config = dict(
    model='contrastive image-text model',
    train_examples=97500,
    horizontal_flip=False,
    translate=0.12,
    loss='softmax',
    encoder_arch='convmixer',
    encoder_depths=[16],
    text_encoder_layers=10,
    text_encoder_mlp_ratio=6,
    text_encoder_moe_every=2,
    residual_init='none',
    orthogonalizer='newton_schulz_5',
)
Rows from block 3 of the text encoder of a small contrastive image-text model, named by matrix and row number. Rows with one number within an expert belong to one neuron, the router's apart. Each number is 128 + 32 x the weight over its row's rms, rounded and kept within 0 to 255. All counts start at 0. Numbers have three digits each.
Before each expert's rows are labels from the 100 texts, of 14848, where the router gives the expert most weight on average: "fires on" is the input token at the peak. Only what is clearly more common there than usual is listed. The data: seven-segment displays showing three digits.
# router: router (text_encoder.blocks.3.mlp.router.weight, 16x256, trained with AdamW), inputs 172-255
# up: expert up (text_encoder.blocks.3.mlp.up, 16x128x256), inputs 172-255
# down: expert down (text_encoder.blocks.3.mlp.down, 16x256x128, transposed), outputs 172-255

# expert 11
fires on: "777"; "077"; "737"
router.11:138136116079118113058098168112091088146172150125194123155129161077156132108123118137093149077089127107127147185095090103065194117172139110074117124129091138130172119141133148126139109110124118139105095114139133114204122135082120177137115104122124178113
up.8:034114186167163108157137118109156116168091208109127094148106137151123112079143146176144177167089125123101101171025119133091231134160124123080171093118132086179094115128134149124116154155165141150103152123105157114134131123072128150107137153127154131160
down.8:133117150114094134125074178101139125130126099145137163171204069132131124142089175062140079102141101106178147141128138196180072150027133074154119147130139102090151165152173138099145113125132131091149156126122160165130151169148114129144124084139134142093
up.9:156123168137174174147095255157117086098143135166060118176096091162167125129107134106174165221217175113098128125136084084119132060147165128136109133109157135102129138136150109125098151084163144161125066130140138110131047120121169090125107094132108081106
down.9:103113101156109060147136078109084162110105156119120165151121138194147148116129184091084181132151130208163170120103151167120159168110145160146126139177151132100076096163028126171127149170160133124174126114119167144101099130153105160124091123172118160135
up.10:132129139121090126126105109137083113141093177109080117077133110147126137137146131095136118136113137102199150079138143152142094113135104111176128145163044114144127126137117177134148114178103114166135097129150125099130091090133095177126142059138125122124
down.10:102115154097127157129174122151113120113140139129140079191150136157104186109109140154133165125120139090157168141081116068163113148109085136147171147196129090058157121112117110097151103058103089108169171128106093068111095077154112067170164160132142167127
up.11:079076123157087105073102116137099108114112165063099153079171199104122174128137071134173083154087030122178142145103071147134095079136117174170166140141122135136083141135093128114134200125149179128133104118156085137104107245116123127174094104126123097127
down.11:077137158115166141124126127081138099129190130153148118149073101122084190077113085166167125137137142135093142144112134144154115100105119108127122092140162127100111091123099141143156156137125088228137165139151084130095167183078120125155103138142124148109
up.12:135076134143096126181174089084153198139116100134100109068124152168076149164092218102068125165145093125127131133130138166182145145174172108130136130147182163119054132139132102127092094201167098160125133155134146135144186130147134130092113125137109134126
down.12:126153095154106199166172115108142119122141169129123099182146152059150155119119135119133095081167116170166099190116135136144120121111155145121147138203038149134131118100089096136174155123118100134125086168137112115132122150149220148159057105105104108096
up.13:132076101152132074142158145115095103109139086127104144158148077111149133188103200092097163103095094103124159097187137163121111160099108142166113128139119113088195132153155126124156141145087098137080134161110157100110126125172046128145145129113124164178
down.13:140135102223169127119041150171176109108111124124076021161144092115116165098157125114161113125152110162088119093091154120109160090150166089122169102121137121095108133159108132144133140199091137154105171075058164076161084128133206146061229116092139122107
up.14:170147123164126066185103115158154089103095142133094124132099126077144104139119170111107104175105090147155134087111174127129137132227190099138139138118137141152119154217213104138138109116117134056103127118150136148149166149173149111079131115109127111086
down.14:172132133075145157153152168146132156131129106183141115148089139120100143100142120171133158116095139203086136146104097168103101177070139049073110148120100125058110088142180149106139067175145119117115128138142082139221134160138070172193157148110113123169
up.15:098177123125162118127139115171107170138083165152097091122174156159121136156092103138142171165110131176162104142134101129127139166142157156110156066076164103097109108076099099159122107195135104140123128154162142127159178160124157103163069135141121099137
down.15:092103141124067134156171143153132130151098145154159149164123147130169100174094155119112128112148099141103157125099108080104122135111150139120082141125140197131173114127162176094096127107083178152137100133083142187102152125128113123181064173125144116092

# expert 4
fires on: "<end>"
router.4:095105088120095178085105175202173114148093154110113170109144060151138110114103123086175095102175163163157078108136131117136127137128119168157105100159132133120095108131183116162134117157098115142143090121176180045073094054149140112151142129158098108095
up.8:111101159064139163116212135112122099091165105112170132145158151119088118163122087074097099121191109173115116067108182125096141106128123144042098159151117162063083182153122093137158140156167135120116095118102172193165100147167088127110131154159130106156
down.8:157192138192108079141057115169106064197103172128114082162087156064113072165113069171110121122091161056160121120123129163196081125178116110157138181099150099136158112097089122134113114114145112140176095157112091123137138148120124131126117174122104133173
up.9:185083147155124155080108173079154104107112091127147114087200145107160068107152103140148159104147148150141067084166127115132193118169119148122151115170146162171092139162215140123179154146135097119148100114106080115155169080109054146146152109150096179152
down.9:119162116113073169148116144102197155084041110137141083110157104173112170074134157168106198167135177103167165180128139062118097119110171114081142150120116068063154126123159107084167111092116147105090153122177088135146120130083122132080144118095139124120
up.10:113085180114106148162161142091131166101130184174128111100136115107095145058138080109116128113216113178159140137163127129121146130079137185172131150161134159052132158080151170110104132132078135141140169132137090159190172077124122090160175138147199056160
down.10:161182154101111134121110138117086193178124154083152153071110149135129140128163126097061147135150105128157076097114100153167181103096156138109140173128118078074118110166123172184085137161134098126062123177100115085134111157179174050111125095099100153131
up.11:084173067187123142161160093196118164122119104084099128182129139101109121186102130099195114157097163086147144114126112176096117141108141167104108135087066114142147116110127153061072107122136121149131177166141165139142152140221096087156082157200125127170
down.11:208127164106101118115115107134100134040064136134115131111108104181086115146123167079086164141121134091110123129105127064125122134172121142111143100160146128116131120191150111087063134116143137108187074125103137139182061140122152095104132126150136122097
up.12:150103094141064121139097104099141090088133150118194089063164159087137096106109134147120150096182124131127126076179071140167187120067071123118129149074131074149180132100094080135136157103145112141134179132094129109104114172178117118130109167052130147131
down.12:083146150113148157168156162116190082118145097148110103143136109156151197075107123107129133144117160171111115169148114088077108130164116034110119168145142097148135166127196123152110150088140138147122126084132123132147171144099128104121182070127100114093
up.13:155097116132056078097211127125102127133119084138143170132196171116173175154110106128080124058097152192107137107078158097090147086101143105105140150106041107139105114190119089111190145130111148120106143126091145140176120143134127158115188158103121111102
down.13:122189090137139115124110086147097131159190134122116196159129080161118128065128133160129114076163117132064103118101094112124133172128149080059187073158110090126197080152157125159114157112165114196182108120076130081153130142110108147099109109150118141146
up.14:124126197151137131095126109113093099118100086141212175170132061152157131195161107127074137130151078147100123174078121151105133091175138136090157104101094167052164123146111197161117130031132092124109137129142098121146136134130085106088144124175154118201
down.14:135121139079124145151151169125094118136078150166113071153143152109105136117113121119113152089109169159090178148128132164156138134062172119155145125122178134047117083138168083124092089130149145148139095194145117186100121140170121124115140178133127144173
up.15:142126116122105117108143083218154124085116122133126173117119179108084108155056191134148190110140115116148079181179138135134156134158129200139136145138111112120067161101102105128127133145179150151108127102092158118147153126116137104172131129127142156065
down.15:167181144138130150177124125074122159216149128128174065124150114112072130075140112140142154206157113169117188116130134109175101141066078156123155090163154141142138100089037120087147138124151134154112079126099170111137097127099120193180089151140130125130

# expert 5
fires on: "."; "340"
router.5:175101090106140098132094141182129090115084108119086107100074207112096117086098125082148138148142131125215054142159088190072123154125092094117132159128133136156089115156144139100079114108119136173109127163104102150134124144146124097113180102125118065046
up.8:133133078091118093112085116052113117106161124138161163153089071131130210177111115091084129163107155137145125116147135119099160089134110128070107094131162119188178138109114103134136114153105152125140117145102124179185133085088120140137198158197130105215
down.8:141132088090128110130125121121142152176127110182134140150138156093122109053152170098152209125132097156148170085202160144172141201101141076178149101085137136085142132131081144093165114085115102122101116130134146168113135144105102144120132109179171139201
up.9:139159171155084118185084158119093149121130139123084137083119140088089096117136149112154145076135120141144127106211101095068130067094148151153087162140140101152041154196106135175137112085133060136132143111141084068097114150191122161122134061151160168134
down.9:170112196178169164136133149107153157114111120111082181139099156128168085156171126160216095098182134110133130060132163172152063122153121099086148124165149099110138145118067163166108129080174193177133125103085154154122061093152117090110112146105103113131
up.10:127098154162155108073035090171114134146100117177162075159132123125144145117148117158147172147136158164122097172130125182123172147105141115124126147110105142118088121120131145111129116192134138030145069102190143146053146146165062110132135116067127108068
down.10:132090107113119126149155173105111164134097085125163066174138145131100129074112055112095122168119155160143201140082131108088183115156155118077090140192116105104070153124207129104088146131106157124151161125159087150176128153125131127102174167122126094115
up.11:139153188168096103148139140120204191132134142152189093143097174116160140084123104157099123138090124158115085152173142119178112094139121130171113083102180076093125088133143108174238128091086118101156125147129132058186116096137095102151111114128130172109
down.11:153113119159148141084068112137149156112183156039177142123141118085119117106115204159121108120110158077169065163050169168074144184133119110154131132134171103112138106156146072112103117219129109076152120181141090144140130105170129148137083132121121140083
up.12:140154120090119106155138107130141102158123171101104124123139098135080135135138064117109172094149106118107117134148087132127190130085135145120123135093176083185132158110174077135141104070146153127188133042154153145141181116090132123050105130106166119156
down.12:081105166136119148098074108111157135142131080079093097140141107158054102151112072116125133160174119113214123154125127199210162101145093133147141135157027119105192128121108099157119149098131154137119135149170114140155135171107075149095132092127138113100
up.13:162093157111149139109126140065130125152105105174096121140126123108118126096148041172125092119118137123112159131151069111100156085173138136103112199137095082073075094115159144198096109226090157122154084119157162137193170118108139116133129134125173091154
down.13:127110122130163114151088192151146084074143139117033119118121191123082097115039205151181151108126079156136159112187146164142140119117112129153170138112121114036163212105117128167155099111116122147117117185144125061115123126144124096109101120106169169143
up.14:101162149114089112175113154167219079140092163160151163149110119098111093131103161136092158127166133116161209131132219158118158135121127146124104105161095155131104078140131140138099126097112107107153076112085206160160130122125087022144133166071149168123
down.14:128113086150168115140149127132134070076124175129194178138113071125104158110113144167094090128166087161129048129190153093185092117105114147094113095183135083101098149123138119186116127144171132144180151135151130110060172082188074120129145134093133132168
up.15:172180208153149121138162194120055083143119164102160123154111030112138155161109192104137129147114178157085122227092165139179159134049129125185113111135099138085154118134157097159136129078095141076133123133146125126051130107169086070171157128167133074141
down.15:138164117090161105138124143110091084080125125129066133154084111131139142160128173101092127128115121097157175052154137152133094105121082161167142137125151112145132091107196132131102107084127163098122149125210171130107179110159108160078155071137066100131

# expert 1
fires on: "<end>"; "169"; "962"
router.1:118147084154121137128123122064146161180131162076132118130141130163068153123094148134175100117085143098116124085071182157200126142107102094156164055082135078111087104147081140125172146099133144192171172158165156140154116140131117092134085121157173136105
up.8:107140174126161116102142176096083152123167125081071152132148102124097144117175156150103094123137133181134142173134129174137126172132153153124135137087147140138138080162103180120151114164072096174127154174188136232161129101154105121181162182190092152171
down.8:130083127155171142171195116110136138107139159126084146143057041121120089161093127081101154084125113172096132139160108092127139121133105175142088178064070151148123135121132094146159116140187095202128083141085198051124129131136151163075147132122151107206
up.9:150106168169105130168149169143138119146132148209101124094102163105094095234164118145160202105130102125216110168133119193130144132113156112134115138117127136101144152160142160070089112077135156079077134126130097092133099169135134068118173088110124134036
down.9:136143095105142142106050072055153141142079128136167179124116128132073114114128133114090098086122207077063128118159155078183113114086108137175151089185168156146112139145111132153087177148128112092148097137173138112144134156208135158126112126146161080136
up.10:172111212100094142118063165103120082117049089094184175134138094124109182065141102104123126087121096179094153122094143127161123116101123143098117136130143187211152148153153089092078141137084146069093114149081142116173172152091164168114126090154193081099
down.10:113108122102132092137090143145111106075131123183123091154102150105138141084153145099130112072101114140151173116082107132142097123140100130116130065147131096190171165171129106179139135119115132100106104141106123160159149126147107138191121135125146078121
up.11:112141113086167153114112120141121099125130160164152110154114112162071150153117116122023141137136138095148166139167153159134107057104123160136078122078080118119122122116190110134158119097117165105122117140103084193118105146132102103214162150145081110135
down.11:132126132110123171193077120164101142132153175115185092127103086171117162122131123121128106113067120157136099154160107136141126124135098087125121166134118147135126083167082139109133116162128110155102112154110130088148070154214138170098181118096155129154
up.12:078113111127129176169168129085158122090131167131172159128184097171121081162098141085107125142095090162146114122120160096156068101162130138114136106106138163160176135149075107096160124149170085130100161110140079125132175128142120108096157104138117098123
down.12:089130148101156103132158169099176130097208064129160110159149112091122141168148094093132133125145141127151110107108190123130185141121167108129124141144129140137098123127075154121071125167188208111200165082111138126098150145135106125051150126141151164109
up.13:111170139130138144108156154089158092133155092121079133201086133142132138131129143173166156095127194152101162123192156163142164172106138111089097185128117108094120126119101114185105086102155147128096082115088107104105144106185120143090078152074106149088
down.13:106139164163130163148117132122086157140099097094153129145113095092089116112129126111151139148152114083151099098142111164011139126144113131132172142135097114191124108109146089071145107107097107149107078161085140135120158132132151145152115142107165089114
up.14:110094082088133097086066113117162158141134152125082089106075116116118133109134146159071170103149139150110112123116102132072145115135177159106109120043146130116191114176157151117119140144107120116129166082105124192102140093146065090150187127196133143197
down.14:145151180176103157138096124077109174160134169127087168123122084132114119134071131077236119103145144119148133049100125164146139194143112181147131032111137220164069162114067120122137126132171097148112193179145151099098151165121151139105079154109115079131
up.15:144156102099139131132174136154091117099116133110103086135184145170099106163131155111103083152125088150111157136146154090184150154133094131139057147119118152147218183145167114138074069100183125122119169081136181125148107134169115193101191138101150190146
down.15:112129126146143065102134085170128173133126207107150132193158078104088119136134137162062088179113174118110143146103085119167152142173081136114164139170133063075061140150097095150148143118124113175179165123123103122127095096088114114129174111167109197069